From a checkpoint of a small image captioner.
Training: 19300 steps, batches of 384.
Data: trained on made-up ball-and-stick molecule models, 97500 training examples, 76.0 epochs.
Rows from block 3 of the text decoder, named by matrix and row number. Rows with one number belong to one attention dimension. Each number is 200 + 20 x the weight over its row's rms, rounded and kept within 0 to 999. All counts start at 0. After the name is the row's rms in percent of the matrix's.
# v: attention value (decoder.blocks.3.attn.v.weight, 384x384), inputs 192-383
# proj: attention output (decoder.blocks.3.attn.proj.weight, 384x384, transposed), outputs 192-383
v.121,096,189,221,208,212,189,173,200,201,166,221,195,191,180,186,234,223,193,214,204,189,183,168,221,213,219,224,177,221,228,197,166,195,184,208,184,199,197,219,189,182,201,208,199,213,209,186,169,185,220,151,188,168,196,181,222,171,198,169,198,208,184,217,212,220,204,190,198,183,214,170,184,191,211,184,173,193,187,185,243,222,159,217,208,187,229,215,173,187,178,209,233,180,219,215,188,197,196,182,223,207,179,217,211,218,207,189,187,208,186,197,206,230,209,202,204,223,199,167,186,224,186,175,224,174,216,228,231,246,202,183,228,163,238,227,177,181,205,175,184,207,196,186,207,155,176,182,174,200,224,216,230,217,188,211,213,231,189,220,185,234,207,193,229,200,201,213,206,194,161,205,229,199,209,184,230,194,185,197,208,224,199,212,213,176,188,222,178,202,213,211,185,207
v.122,095,179,199,211,237,229,188,152,189,209,210,200,150,199,165,193,203,216,222,227,177,196,153,207,208,200,222,185,197,195,194,223,198,185,222,207,186,209,200,178,214,194,212,198,211,192,198,197,198,178,210,221,213,204,205,215,200,204,186,184,185,189,219,188,228,181,166,202,189,187,178,208,191,231,178,211,196,200,183,253,198,181,187,224,239,193,226,205,199,198,169,235,200,201,197,199,190,184,181,208,194,220,195,199,190,173,195,201,203,216,215,183,170,182,203,194,195,207,215,230,185,209,211,243,191,222,208,188,173,246,192,240,176,225,199,200,158,169,223,187,210,169,202,234,178,197,221,234,215,183,192,202,204,195,202,200,218,205,179,196,212,208,194,199,190,219,196,223,225,195,201,204,208,197,212,218,193,173,219,212,221,188,200,204,210,197,237,210,226,208,207,171,202
v.123,110,188,218,212,195,197,183,171,204,203,183,217,222,183,198,173,183,181,156,206,193,202,212,232,196,168,216,198,210,211,193,164,209,217,171,223,215,207,240,185,160,259,199,202,183,192,187,195,218,195,203,200,156,227,214,216,169,156,208,190,206,201,173,189,204,183,212,204,185,191,196,212,203,194,197,199,209,225,240,208,197,193,209,198,188,205,192,197,187,201,186,253,198,204,186,209,190,202,170,212,225,190,202,189,205,223,194,188,215,209,222,184,226,211,218,229,207,199,208,233,190,210,212,218,177,210,181,224,265,210,190,201,176,252,211,218,192,209,233,198,182,203,213,166,196,216,208,173,209,219,213,192,199,178,209,203,209,188,201,212,197,243,162,207,232,198,144,212,203,217,185,207,187,219,183,194,179,188,192,204,228,204,191,233,244,180,220,252,191,221,200,207,205
v.124,094,215,208,220,197,180,205,171,192,198,228,174,195,210,175,202,199,203,203,203,211,221,167,199,179,179,192,184,206,193,206,175,252,194,198,190,170,196,225,207,216,190,208,191,214,225,178,187,219,188,203,212,204,191,168,230,180,203,167,182,189,199,175,183,169,219,188,232,183,214,199,229,224,226,207,203,177,190,160,203,191,234,201,178,203,193,233,198,205,164,204,219,232,211,194,182,199,207,171,216,201,203,176,210,181,199,225,209,180,213,215,185,193,164,200,200,200,213,230,214,206,189,181,190,171,197,199,203,185,222,184,203,170,200,191,187,211,167,219,210,206,178,167,198,202,216,170,226,189,171,205,227,187,189,220,207,195,182,191,167,204,199,213,209,201,185,242,183,182,196,196,205,171,176,173,207,171,209,209,172,226,204,183,217,171,186,231,213,205,217,159,234,189
v.125,105,219,142,190,169,245,209,221,236,220,203,185,213,217,194,214,222,198,224,191,215,210,214,173,216,222,161,233,182,203,199,184,167,233,218,185,180,227,202,203,218,177,195,189,207,214,217,203,200,195,217,201,218,200,188,236,213,230,163,205,207,211,179,226,163,222,199,175,208,205,213,199,162,219,204,227,217,217,183,187,189,241,168,186,192,199,182,193,178,225,205,171,198,201,214,212,190,204,234,165,207,213,206,183,170,206,225,174,217,191,165,187,182,189,180,194,227,205,209,191,193,186,206,204,213,199,171,176,175,206,213,187,235,172,188,209,195,209,175,187,193,215,185,217,229,192,184,198,185,193,220,179,212,194,193,211,172,186,213,237,216,222,206,209,177,203,204,174,233,180,187,194,231,186,229,176,212,183,214,209,161,191,177,185,189,240,173,168,190,195,203,210,211
v.126,102,217,244,186,215,181,197,211,154,193,207,194,225,155,210,198,199,248,177,214,151,208,190,192,202,232,212,217,185,201,228,198,222,194,194,220,182,177,204,227,175,166,212,216,188,183,174,202,177,218,180,166,187,175,213,178,194,200,198,192,173,199,228,216,227,242,188,198,192,210,218,197,204,174,205,194,195,192,206,180,197,194,221,217,228,199,181,205,199,189,231,228,211,182,209,163,240,179,188,221,172,227,215,234,196,187,190,188,202,197,185,205,188,198,176,223,212,214,202,205,194,195,189,233,179,202,191,210,228,181,182,216,212,260,179,210,167,204,168,198,230,187,213,221,201,221,192,185,212,206,184,182,196,175,211,189,226,209,199,221,215,201,204,218,196,197,172,210,211,217,223,196,189,186,206,215,241,184,171,232,201,214,213,168,207,240,173,190,222,181,215,177,205
v.127,092,205,198,214,209,154,201,170,207,207,202,208,207,209,180,174,203,163,216,200,207,161,186,195,189,199,170,217,209,171,186,199,252,226,235,203,174,244,236,222,206,226,185,190,198,183,203,204,168,192,211,214,208,225,210,189,186,181,209,169,142,194,209,213,176,174,239,182,189,208,188,189,185,212,237,206,190,186,196,205,184,214,177,212,207,179,208,190,204,184,213,204,200,224,234,189,188,179,204,207,201,181,207,188,170,199,162,224,210,198,179,215,201,205,233,208,191,194,213,185,195,214,168,194,176,192,203,201,163,181,222,153,191,192,178,155,216,190,235,176,165,185,224,214,196,184,208,243,170,194,219,165,221,209,191,200,203,183,200,177,206,146,171,184,204,187,211,183,188,230,179,215,189,208,152,190,214,208,191,236,219,205,193,202,222,224,190,230,230,196,191,211,197
v.128,094,224,192,242,201,229,192,171,220,200,204,218,207,216,217,162,193,192,215,202,211,193,224,175,211,216,204,209,192,201,209,224,218,203,212,209,160,189,205,210,217,224,203,182,214,210,210,186,180,167,211,236,172,183,207,184,196,187,215,210,203,201,196,199,207,171,208,200,190,208,180,204,183,216,214,187,197,193,183,160,207,208,202,166,234,241,193,231,213,198,230,219,208,180,229,155,183,195,182,197,165,181,185,182,187,205,221,199,218,200,197,212,219,208,221,221,216,158,195,186,205,171,127,221,212,173,204,187,194,233,198,187,226,160,192,214,248,176,196,197,231,202,198,219,223,193,166,196,161,186,224,177,192,158,156,201,203,190,184,219,207,193,187,206,171,196,180,180,172,214,155,197,226,212,183,203,213,217,230,194,148,228,159,185,211,197,174,158,173,187,243,183,190
v.129,104,189,239,219,187,209,144,183,246,199,209,217,189,211,149,221,189,179,189,206,165,222,195,234,154,189,199,201,154,192,207,197,204,181,232,229,216,154,210,192,219,225,179,226,198,227,207,191,213,175,212,182,169,208,180,207,214,195,181,219,198,226,178,168,177,182,193,213,195,209,187,195,215,174,201,195,199,178,214,225,215,177,202,217,203,179,213,192,233,206,143,209,194,182,200,197,206,209,207,221,219,185,202,207,203,203,192,201,200,190,204,174,179,189,209,184,208,171,223,204,151,235,196,206,230,244,187,178,218,221,213,186,210,181,218,236,214,219,191,185,210,200,216,209,208,179,229,203,192,218,242,216,167,178,200,192,212,212,196,180,198,162,204,192,196,218,172,201,227,204,220,231,206,184,191,178,195,170,182,173,205,178,208,220,205,178,255,186,193,187,176,206,190
v.130,088,174,186,199,201,234,204,194,184,170,192,202,206,237,208,185,188,193,178,203,188,209,190,157,235,216,192,199,198,205,194,181,192,190,258,242,201,204,216,202,224,215,202,216,213,235,222,235,231,213,173,196,197,205,218,228,204,194,197,191,209,174,178,199,205,210,193,216,236,197,202,214,215,244,169,227,177,214,195,206,214,212,186,170,221,184,197,217,207,184,196,201,211,211,178,200,194,154,218,216,203,196,188,204,187,198,207,221,207,186,182,220,206,215,217,186,214,225,183,207,259,226,199,216,179,154,214,199,185,205,169,238,194,232,217,194,197,223,205,223,196,191,201,187,184,201,189,197,203,141,167,187,223,205,192,224,172,200,207,226,180,200,189,193,155,200,200,203,208,194,231,202,210,214,200,201,234,177,232,202,196,194,228,197,203,192,232,209,221,193,184,218,201
v.131,100,186,207,232,224,178,179,191,247,228,193,206,213,200,186,163,183,184,193,178,198,174,223,174,208,197,200,193,185,210,208,197,213,185,201,201,184,183,174,205,221,199,173,197,211,240,183,205,211,183,198,204,180,202,204,209,182,223,232,207,209,200,197,176,179,188,187,197,205,208,223,191,203,194,210,193,191,195,200,182,213,184,213,208,189,193,195,233,212,160,203,199,172,180,196,188,196,175,203,210,166,199,161,194,191,202,183,201,173,197,212,213,184,184,164,228,236,208,189,212,203,191,165,260,168,215,196,194,213,192,185,197,251,217,216,189,241,196,199,196,201,228,216,212,155,178,197,218,206,204,192,181,215,169,188,209,185,185,176,219,220,197,182,198,165,196,177,168,176,218,202,208,242,199,228,199,196,187,196,199,173,216,200,177,215,223,184,214,176,211,257,172,197
v.132,097,207,226,180,211,198,191,247,177,214,194,209,180,191,186,219,178,198,240,180,165,212,209,211,190,171,202,179,187,211,233,176,189,182,151,220,199,163,185,208,192,184,155,169,169,192,193,193,182,187,197,172,215,180,219,166,185,223,204,191,183,194,179,211,162,207,204,185,194,177,186,166,197,126,222,204,198,210,203,208,181,197,242,234,207,195,205,170,201,206,193,200,218,211,206,206,202,239,197,199,232,221,225,181,196,211,162,203,184,214,192,182,211,180,166,199,212,187,198,216,191,192,220,190,213,227,201,192,226,193,221,176,236,179,210,197,187,227,217,186,201,220,239,217,207,194,217,161,198,235,189,201,197,225,186,194,192,202,185,186,207,229,222,193,232,201,214,240,211,199,230,206,224,188,188,152,205,215,145,213,202,181,196,198,205,227,210,218,224,167,203,199,221
v.133,091,212,221,206,197,168,174,189,198,218,163,192,198,201,201,184,201,189,192,212,226,199,213,169,225,213,211,204,176,177,158,190,222,215,197,211,181,215,190,191,203,214,258,194,217,191,206,190,199,240,228,218,212,216,186,141,198,210,174,196,218,162,186,189,180,204,167,202,208,192,241,181,194,231,217,237,238,192,211,205,188,266,211,200,190,204,207,202,228,208,230,237,208,206,179,223,192,208,221,202,202,211,207,208,221,208,214,188,219,172,207,210,196,227,184,237,209,172,240,227,185,187,197,203,205,172,168,207,189,198,155,220,221,188,206,205,216,198,196,228,189,175,187,193,195,187,163,198,209,167,190,211,217,194,214,199,184,177,209,191,197,168,212,193,245,185,207,202,229,209,197,169,224,208,182,204,231,218,190,176,194,220,237,186,223,197,152,200,188,200,230,204,193
v.134,102,191,202,182,189,189,199,217,187,196,232,191,193,222,211,255,224,213,215,229,187,234,197,200,183,185,226,161,209,205,227,187,175,208,176,197,239,198,180,178,176,180,227,176,186,163,219,191,192,203,228,169,207,175,217,196,193,218,176,185,197,233,202,215,174,208,195,188,209,179,214,192,186,141,192,200,165,174,189,218,178,178,238,211,192,190,183,178,202,188,190,196,209,207,198,195,239,218,208,177,232,187,236,223,214,199,175,205,207,202,216,173,192,180,205,161,196,243,213,197,193,225,218,163,207,256,171,169,213,191,207,211,194,200,204,203,231,218,199,184,220,193,209,182,209,174,233,218,195,229,193,211,163,240,185,218,236,214,214,158,212,225,229,220,242,201,222,209,246,195,228,180,220,190,209,172,177,211,168,209,227,186,243,221,204,199,221,186,197,219,160,177,235
v.135,097,197,217,211,192,196,192,192,212,211,208,191,188,193,160,233,209,230,184,201,209,219,173,221,190,175,170,200,200,194,204,192,244,193,215,192,204,196,194,197,160,218,234,205,210,192,199,217,194,199,235,211,218,160,213,181,167,200,163,192,166,247,186,200,185,181,175,198,198,202,195,151,184,201,231,200,226,201,219,240,176,198,187,225,200,192,188,208,195,240,190,203,237,212,233,183,181,208,187,208,208,199,213,208,213,198,190,185,179,202,196,172,212,195,220,206,209,190,230,193,173,205,223,177,240,180,218,176,195,205,255,185,192,197,176,209,191,188,219,188,196,211,164,192,235,212,190,184,198,242,206,228,216,203,197,200,199,197,204,183,181,165,203,205,249,219,236,206,188,205,201,208,187,201,188,180,206,223,180,215,169,197,210,205,194,206,199,218,209,154,197,215,203
v.136,090,160,205,191,182,228,214,195,181,207,180,179,220,185,211,199,217,165,219,210,175,228,195,187,224,220,215,195,201,174,218,218,189,181,193,213,175,185,173,134,210,217,224,166,207,194,217,204,180,205,177,189,202,188,214,192,179,211,234,183,228,181,221,200,187,207,197,185,215,172,202,211,177,216,201,205,155,225,188,166,199,236,206,205,211,185,166,197,195,188,206,183,190,188,177,225,195,240,198,188,235,194,217,203,186,243,206,206,183,189,214,207,217,187,181,174,219,196,226,154,226,187,193,173,208,224,207,208,236,190,192,242,221,227,216,209,154,195,212,190,187,216,192,231,145,184,227,215,224,171,204,176,214,175,197,243,187,183,202,204,216,217,199,197,178,191,208,203,230,167,230,220,206,203,188,207,240,207,199,220,189,189,225,195,187,212,163,194,212,198,246,221,181
v.137,098,173,192,195,198,200,221,183,158,198,211,181,212,201,235,223,216,233,219,204,205,220,224,177,195,196,224,207,224,211,190,208,201,198,180,161,197,230,234,199,170,210,198,172,212,138,238,227,202,181,208,197,230,218,217,195,202,216,188,188,219,207,232,210,198,210,200,185,210,203,221,190,200,182,171,192,183,232,228,188,177,207,233,195,220,170,163,161,212,220,150,186,157,202,181,236,217,238,195,186,211,215,225,210,202,227,235,212,223,182,231,187,190,205,181,194,163,230,229,214,224,190,211,181,166,233,194,190,215,197,168,238,195,199,168,188,181,172,215,205,224,191,193,196,204,213,249,208,241,193,163,210,191,190,178,204,183,196,225,161,208,190,217,209,189,186,210,250,208,200,198,204,197,178,170,209,171,220,179,242,239,212,198,187,205,192,204,212,221,177,212,217,202
v.138,106,196,193,163,189,227,217,215,167,191,191,152,200,205,251,195,226,214,193,203,194,226,211,192,192,212,200,183,220,179,175,208,194,211,150,206,201,193,214,197,211,182,228,185,184,184,204,188,230,209,202,201,205,205,194,219,221,214,176,170,204,181,179,231,203,195,180,178,232,191,197,199,199,197,203,189,217,215,221,232,200,231,170,213,205,175,196,164,205,192,195,192,219,236,217,216,189,186,201,171,262,195,207,216,207,209,243,209,212,173,207,175,231,196,213,192,174,208,213,197,226,202,224,144,224,188,173,217,197,196,213,205,174,181,186,174,188,215,202,199,186,223,202,203,208,215,188,213,215,173,173,205,215,211,225,198,187,202,222,181,189,221,210,163,208,203,236,222,235,194,222,213,186,198,210,185,228,209,190,224,263,180,210,209,219,196,231,213,219,178,175,227,203
proj.121,092,210,178,217,178,153,165,219,213,198,209,216,188,196,183,212,167,186,235,214,184,215,197,205,201,151,193,207,195,202,192,206,199,207,205,212,202,211,132,194,193,200,205,190,210,196,185,182,227,199,181,248,214,217,192,176,210,197,204,181,173,189,213,183,152,212,233,186,168,211,230,194,220,204,208,199,194,227,163,197,206,202,193,178,225,221,245,184,163,204,224,184,205,181,175,204,202,183,210,208,214,168,179,201,193,182,188,209,179,239,212,199,186,193,199,207,173,230,201,215,219,173,215,230,239,189,229,221,191,214,179,177,195,208,224,187,212,197,209,192,217,188,174,214,211,196,189,186,189,150,211,200,198,198,174,209,164,200,202,179,227,169,211,200,213,196,196,160,189,187,201,191,204,213,191,208,177,159,191,208,178,227,163,170,219,191,189,241,169,209,170,239,170
proj.122,089,181,167,214,201,199,175,188,201,209,203,180,177,213,194,211,165,185,192,195,234,203,193,164,191,197,202,207,226,204,204,193,182,217,173,245,221,190,216,190,218,170,195,216,213,190,236,221,207,217,193,206,167,147,220,207,202,224,229,231,186,173,200,178,200,186,236,196,184,216,223,188,205,210,174,153,187,201,235,195,232,212,195,198,202,186,195,241,175,220,207,173,210,195,250,213,180,202,207,224,195,183,215,214,179,172,204,207,158,220,176,201,210,184,200,188,212,220,196,208,169,269,191,192,202,201,213,209,234,203,200,194,211,192,223,204,210,211,183,227,192,185,179,236,218,187,173,196,158,182,230,198,199,193,195,154,180,174,173,220,175,220,181,197,195,198,207,177,184,192,172,193,220,183,228,215,202,189,209,189,197,195,184,215,214,179,186,221,172,199,189,224,145
proj.123,108,237,185,185,211,172,262,223,172,203,182,197,173,184,205,232,190,190,194,229,229,213,182,237,199,217,188,178,184,172,166,206,200,190,190,213,184,153,201,192,210,158,178,183,219,184,164,197,210,201,200,196,233,215,182,183,222,233,224,221,166,231,189,218,196,186,248,192,176,220,200,172,192,202,237,214,205,197,162,202,209,199,231,196,190,194,230,205,175,211,259,214,171,225,233,168,208,220,176,189,216,191,212,188,200,163,192,216,222,183,172,226,142,233,208,205,172,193,179,200,185,208,175,190,218,207,171,187,219,222,233,205,163,189,209,197,206,206,185,200,197,210,195,223,212,192,191,197,193,189,218,182,237,202,178,194,224,184,191,213,195,212,184,233,194,203,213,181,191,194,192,170,228,224,171,225,189,200,167,207,222,215,169,153,223,179,197,194,223,202,168,208,183
proj.124,095,205,163,186,180,181,190,170,197,219,201,229,193,209,194,187,180,201,176,218,200,193,186,213,212,170,195,210,178,197,181,215,186,206,206,231,214,194,211,202,195,226,192,212,201,181,231,174,165,232,219,193,211,203,211,224,198,198,212,201,183,169,146,211,174,212,205,208,208,193,179,167,179,202,196,159,146,213,181,177,164,154,223,160,217,200,206,162,199,177,199,186,219,181,221,186,170,208,219,201,220,190,181,179,186,226,204,202,185,190,217,224,204,183,228,186,242,199,218,220,151,170,165,205,187,146,202,235,181,229,207,222,213,222,211,212,172,197,190,199,170,201,205,192,181,207,181,193,197,208,131,222,245,175,192,192,175,216,190,225,193,223,199,183,182,227,207,198,210,220,216,195,250,210,199,224,212,211,189,215,193,223,221,189,195,180,196,218,198,186,212,207,198
proj.125,111,155,225,222,204,267,176,196,197,201,209,206,214,193,179,190,203,175,203,165,186,197,197,200,188,191,200,198,203,187,235,183,199,190,218,178,233,192,212,203,201,226,226,193,190,211,181,195,175,167,183,199,168,175,193,201,189,186,152,178,221,188,215,171,205,207,158,192,203,188,196,236,212,168,209,210,192,180,206,236,177,184,187,208,219,218,184,232,207,212,153,191,199,248,180,254,212,259,186,194,184,213,195,190,215,211,168,184,179,191,237,212,213,197,234,194,208,183,187,200,251,214,210,198,188,232,202,189,171,187,197,185,204,238,167,212,210,210,196,148,184,193,206,177,173,177,217,221,219,200,205,198,171,187,223,189,223,213,193,194,209,190,179,219,215,171,179,217,226,178,223,205,187,170,210,185,203,173,212,188,225,159,195,199,187,190,218,199,197,197,219,208,223
proj.126,104,203,200,194,216,196,172,186,187,224,193,197,160,235,169,197,213,188,222,186,213,212,181,228,229,199,216,182,198,207,146,210,228,233,178,196,180,219,191,200,188,191,195,224,181,200,189,203,234,183,199,222,220,188,175,215,195,165,204,170,214,211,204,220,199,229,176,183,213,169,209,205,193,242,168,212,217,216,203,201,198,204,192,197,198,163,259,176,196,208,214,205,216,144,190,189,214,252,207,204,236,190,225,175,184,224,203,200,211,237,168,176,205,212,198,207,200,199,182,190,213,139,177,201,178,175,202,214,207,203,189,192,207,201,194,170,210,181,201,185,217,201,206,192,188,206,210,246,221,194,168,208,205,188,186,186,213,217,220,194,195,217,182,192,177,197,212,196,191,173,222,219,170,175,215,208,190,229,177,194,210,216,205,209,231,192,192,196,221,239,194,210,209
proj.127,092,177,190,222,231,211,250,187,189,198,195,195,192,218,186,229,219,217,202,201,194,210,204,172,216,216,219,224,195,184,206,171,188,196,171,180,226,213,203,173,179,205,206,208,211,206,214,218,173,214,239,166,224,216,194,197,234,189,174,227,169,215,217,219,195,249,207,211,183,210,189,210,249,213,210,186,177,206,241,236,214,184,207,188,163,203,171,195,232,206,196,181,176,203,162,187,212,206,210,219,208,189,197,235,181,182,195,187,199,224,180,210,233,174,216,199,192,213,210,200,210,193,178,188,194,204,209,194,203,230,198,210,196,210,197,185,210,211,174,209,196,186,190,161,207,206,217,184,203,190,223,233,222,248,204,193,179,200,213,218,222,207,196,181,208,222,208,213,216,218,198,197,202,197,206,196,158,218,202,159,184,216,194,203,187,179,152,187,181,222,200,198,183
proj.128,094,211,206,194,196,234,123,208,177,181,225,156,213,176,218,199,225,198,189,165,197,212,197,214,183,223,241,181,195,178,192,198,220,200,210,214,187,231,204,192,219,206,208,173,211,225,186,183,184,191,187,256,209,214,199,209,200,221,177,188,226,233,204,172,211,187,203,219,164,215,193,185,193,171,206,211,197,217,168,229,185,202,182,172,222,176,199,251,205,181,212,208,211,255,207,190,189,234,190,204,231,215,185,161,207,204,193,204,211,199,159,207,199,262,236,231,204,178,194,196,238,236,206,156,224,219,215,200,197,200,193,198,203,184,195,180,218,212,193,204,209,228,234,188,195,180,200,176,195,197,214,215,177,222,221,220,219,158,175,164,230,192,164,196,197,216,190,194,188,175,172,209,200,172,250,185,198,188,173,204,221,206,196,156,182,219,221,188,199,212,191,214,192
proj.129,095,208,186,190,168,174,222,186,184,217,179,173,162,188,243,201,192,218,179,193,224,206,210,200,166,194,196,197,244,194,221,205,179,198,177,219,178,166,200,167,195,195,182,215,221,220,204,208,226,218,209,213,217,181,184,239,178,199,218,206,201,207,200,202,214,186,228,207,191,205,202,185,193,210,205,201,201,253,202,203,238,222,215,194,204,171,160,199,205,223,220,217,185,214,218,188,216,196,248,217,159,194,217,196,193,193,195,219,195,236,202,227,170,201,199,245,236,191,173,204,179,205,191,223,222,180,186,216,235,217,180,200,201,216,218,188,202,166,251,202,182,177,194,197,208,212,201,175,186,189,199,223,231,216,193,216,193,181,163,239,178,208,215,234,220,255,217,165,200,218,175,166,221,180,203,212,207,220,213,218,185,216,187,201,217,195,193,253,221,194,205,197,192
proj.130,091,217,182,201,224,195,186,179,178,191,190,229,187,184,191,205,169,194,231,190,225,222,222,202,176,166,217,204,176,212,180,214,230,226,177,200,199,158,201,228,207,179,200,207,201,210,189,225,224,214,194,182,205,184,200,195,238,203,176,222,187,189,193,213,192,190,193,179,181,217,183,204,195,177,202,189,206,214,204,206,177,225,198,204,210,210,177,211,213,180,219,203,181,194,229,205,163,202,203,205,199,214,232,184,191,210,199,181,205,179,188,213,210,214,168,239,200,190,233,197,183,173,202,223,192,208,233,186,184,222,231,216,177,200,197,202,219,163,204,207,179,194,219,218,209,191,170,194,182,188,181,206,167,193,231,222,186,149,200,217,217,177,215,209,181,153,151,223,230,228,204,191,185,216,215,213,235,213,213,192,223,198,192,206,173,213,195,197,245,210,209,202,184
proj.131,099,216,195,198,200,200,152,225,178,191,221,198,190,220,194,204,219,185,219,180,206,205,203,242,175,190,208,170,198,187,195,174,210,222,216,200,207,217,208,173,193,195,238,207,209,187,205,218,210,217,192,235,207,216,174,255,201,212,173,179,191,224,213,152,210,202,187,241,201,227,192,198,192,179,185,202,200,213,213,204,181,173,202,212,187,201,212,220,230,187,182,208,194,243,183,191,185,212,200,218,213,206,223,213,199,226,202,172,169,193,168,170,198,252,217,192,171,139,176,196,229,188,200,174,209,227,189,204,155,205,192,184,214,213,200,176,213,205,168,193,191,192,205,203,249,199,170,206,192,166,245,230,202,208,256,188,232,177,197,189,183,211,190,234,198,205,173,210,206,197,186,210,193,187,238,195,205,176,181,174,219,185,193,216,189,185,201,174,189,199,204,201,184
proj.132,105,177,228,215,210,179,191,208,216,201,186,221,221,234,187,207,212,204,242,231,170,156,165,192,226,212,191,215,200,205,204,185,231,193,182,185,200,229,208,185,186,218,189,200,216,168,212,216,189,208,230,221,254,189,221,160,197,204,200,200,184,226,200,205,186,216,218,159,193,212,250,228,239,182,201,233,167,172,219,197,199,212,211,192,196,210,211,158,184,196,181,238,174,180,159,208,209,181,189,200,183,202,219,232,203,187,213,204,182,226,224,207,207,181,205,186,226,224,197,228,183,193,179,156,219,179,188,176,210,208,169,219,191,204,180,183,159,226,200,190,176,166,186,175,204,185,210,212,177,176,193,215,204,198,197,191,185,211,227,195,196,182,220,178,225,207,215,199,176,186,184,208,194,203,165,206,180,216,229,200,150,229,234,199,201,198,183,194,192,173,212,223,164
proj.133,087,189,203,205,243,214,196,202,164,181,199,169,210,197,171,170,210,181,223,187,220,187,196,247,215,181,222,182,181,185,190,184,198,208,187,219,201,217,253,168,164,161,206,244,189,210,184,227,211,191,190,173,202,195,195,214,211,174,188,209,212,178,183,196,194,220,202,195,233,224,180,159,205,187,184,201,218,194,214,208,210,193,184,179,201,180,197,172,241,171,200,208,164,175,224,236,218,233,211,219,235,189,198,194,194,218,195,222,228,207,183,215,206,189,199,184,171,176,162,189,198,176,224,186,179,200,219,174,193,183,165,200,216,217,191,174,202,226,223,169,205,214,215,213,205,210,196,198,190,194,178,218,195,215,207,198,162,215,169,188,181,256,209,179,198,190,203,204,216,217,189,213,184,226,217,217,224,233,177,204,174,199,184,224,205,229,201,182,178,225,201,157,213
proj.134,107,209,178,198,192,207,223,185,231,160,212,216,200,214,203,201,200,210,209,212,168,188,193,181,202,191,182,205,208,202,210,223,170,205,189,196,208,184,176,201,192,211,189,173,196,167,211,191,225,198,209,177,209,166,215,179,191,168,201,189,180,191,206,211,164,246,226,190,206,192,242,207,210,193,182,174,170,211,201,211,221,223,219,214,234,233,210,171,196,208,186,205,187,167,176,176,190,181,215,223,184,195,218,207,170,195,199,216,210,202,216,218,226,152,220,154,228,218,200,202,165,180,179,218,194,189,191,219,222,214,189,247,202,217,213,216,169,186,218,209,182,166,184,221,192,243,176,237,178,192,171,183,244,210,203,198,196,247,171,208,194,220,224,188,214,223,204,220,183,207,217,219,189,252,176,203,207,164,241,208,175,237,241,187,225,213,180,235,179,186,206,224,188
proj.135,101,199,201,184,172,233,246,180,193,227,200,207,227,160,224,175,224,187,195,206,217,170,201,191,242,216,234,231,205,208,195,189,212,191,168,177,203,223,173,190,229,171,199,226,207,212,220,195,207,178,209,173,192,179,218,211,225,176,209,217,245,176,204,238,210,193,207,175,198,190,178,206,211,225,188,181,166,241,200,161,226,205,236,195,183,192,157,155,180,199,208,201,187,194,213,207,216,191,208,214,182,176,179,180,185,189,198,217,200,203,157,197,187,160,219,171,214,198,168,221,209,167,206,174,177,177,199,212,215,232,179,213,194,175,208,186,206,234,209,230,226,225,188,208,160,202,203,190,204,243,192,223,223,214,209,228,198,219,212,178,202,251,202,175,205,170,207,175,149,204,197,210,217,214,202,200,182,197,209,191,185,202,201,198,230,185,201,182,209,199,181,181,197
proj.136,089,234,210,235,240,179,181,208,239,155,203,181,192,207,175,215,154,193,196,195,207,214,168,209,213,192,204,215,183,197,238,199,191,222,196,221,195,211,229,196,185,178,229,186,166,177,167,224,190,196,204,214,187,202,195,163,204,177,189,242,186,214,192,148,171,202,211,217,207,195,213,195,246,188,188,177,210,192,221,186,199,188,194,192,177,250,214,171,223,174,200,217,162,193,179,242,200,224,225,200,194,186,202,236,185,196,204,202,201,207,175,215,215,167,194,154,202,167,192,224,205,181,223,210,177,196,216,214,224,235,172,195,151,173,177,182,186,221,207,199,181,190,207,201,215,205,212,205,175,163,186,230,194,225,195,194,178,218,203,246,201,180,177,200,192,160,223,239,172,197,196,207,182,205,239,181,214,184,191,182,170,170,210,210,203,199,205,184,179,212,197,210,181
proj.137,093,211,183,195,224,190,208,202,216,177,182,226,211,205,205,188,194,204,198,223,183,159,223,203,181,186,221,164,207,232,213,194,217,201,194,205,197,190,199,200,212,166,183,225,191,184,214,203,200,217,208,207,212,211,204,179,226,212,162,199,187,228,197,200,181,205,203,198,228,189,207,205,239,213,187,179,219,195,183,243,189,166,192,181,177,219,234,171,217,160,189,187,200,190,224,177,202,158,220,162,179,197,194,202,210,205,179,201,223,210,210,233,210,216,220,172,181,223,193,171,203,175,192,221,208,205,183,213,178,246,217,226,219,180,178,201,179,204,193,182,201,206,180,181,207,196,194,227,146,204,222,225,205,198,233,218,195,195,215,222,180,213,181,198,217,195,253,196,185,190,232,237,174,198,190,190,228,194,219,185,199,202,199,185,232,233,152,224,166,163,144,215,186
proj.138,097,203,205,200,235,217,204,189,178,206,185,227,216,193,156,227,194,201,204,211,224,191,215,184,200,197,189,188,199,217,190,203,196,190,185,208,188,193,213,204,187,204,189,229,225,201,201,180,167,210,218,158,207,226,199,158,204,189,209,197,185,184,199,232,186,191,203,195,208,190,187,199,186,221,199,180,206,217,210,165,198,216,206,215,193,226,236,156,195,213,198,175,172,165,222,209,224,200,225,202,182,185,188,223,181,180,214,200,202,225,215,187,221,131,209,208,196,251,196,227,192,162,156,219,163,161,189,196,194,212,221,225,187,203,223,212,212,212,207,220,185,184,195,231,194,180,216,224,211,210,153,180,211,210,214,190,188,225,219,199,186,228,176,213,195,165,217,206,159,197,199,206,170,228,177,186,182,194,220,195,211,215,205,222,215,196,149,208,208,216,171,223,196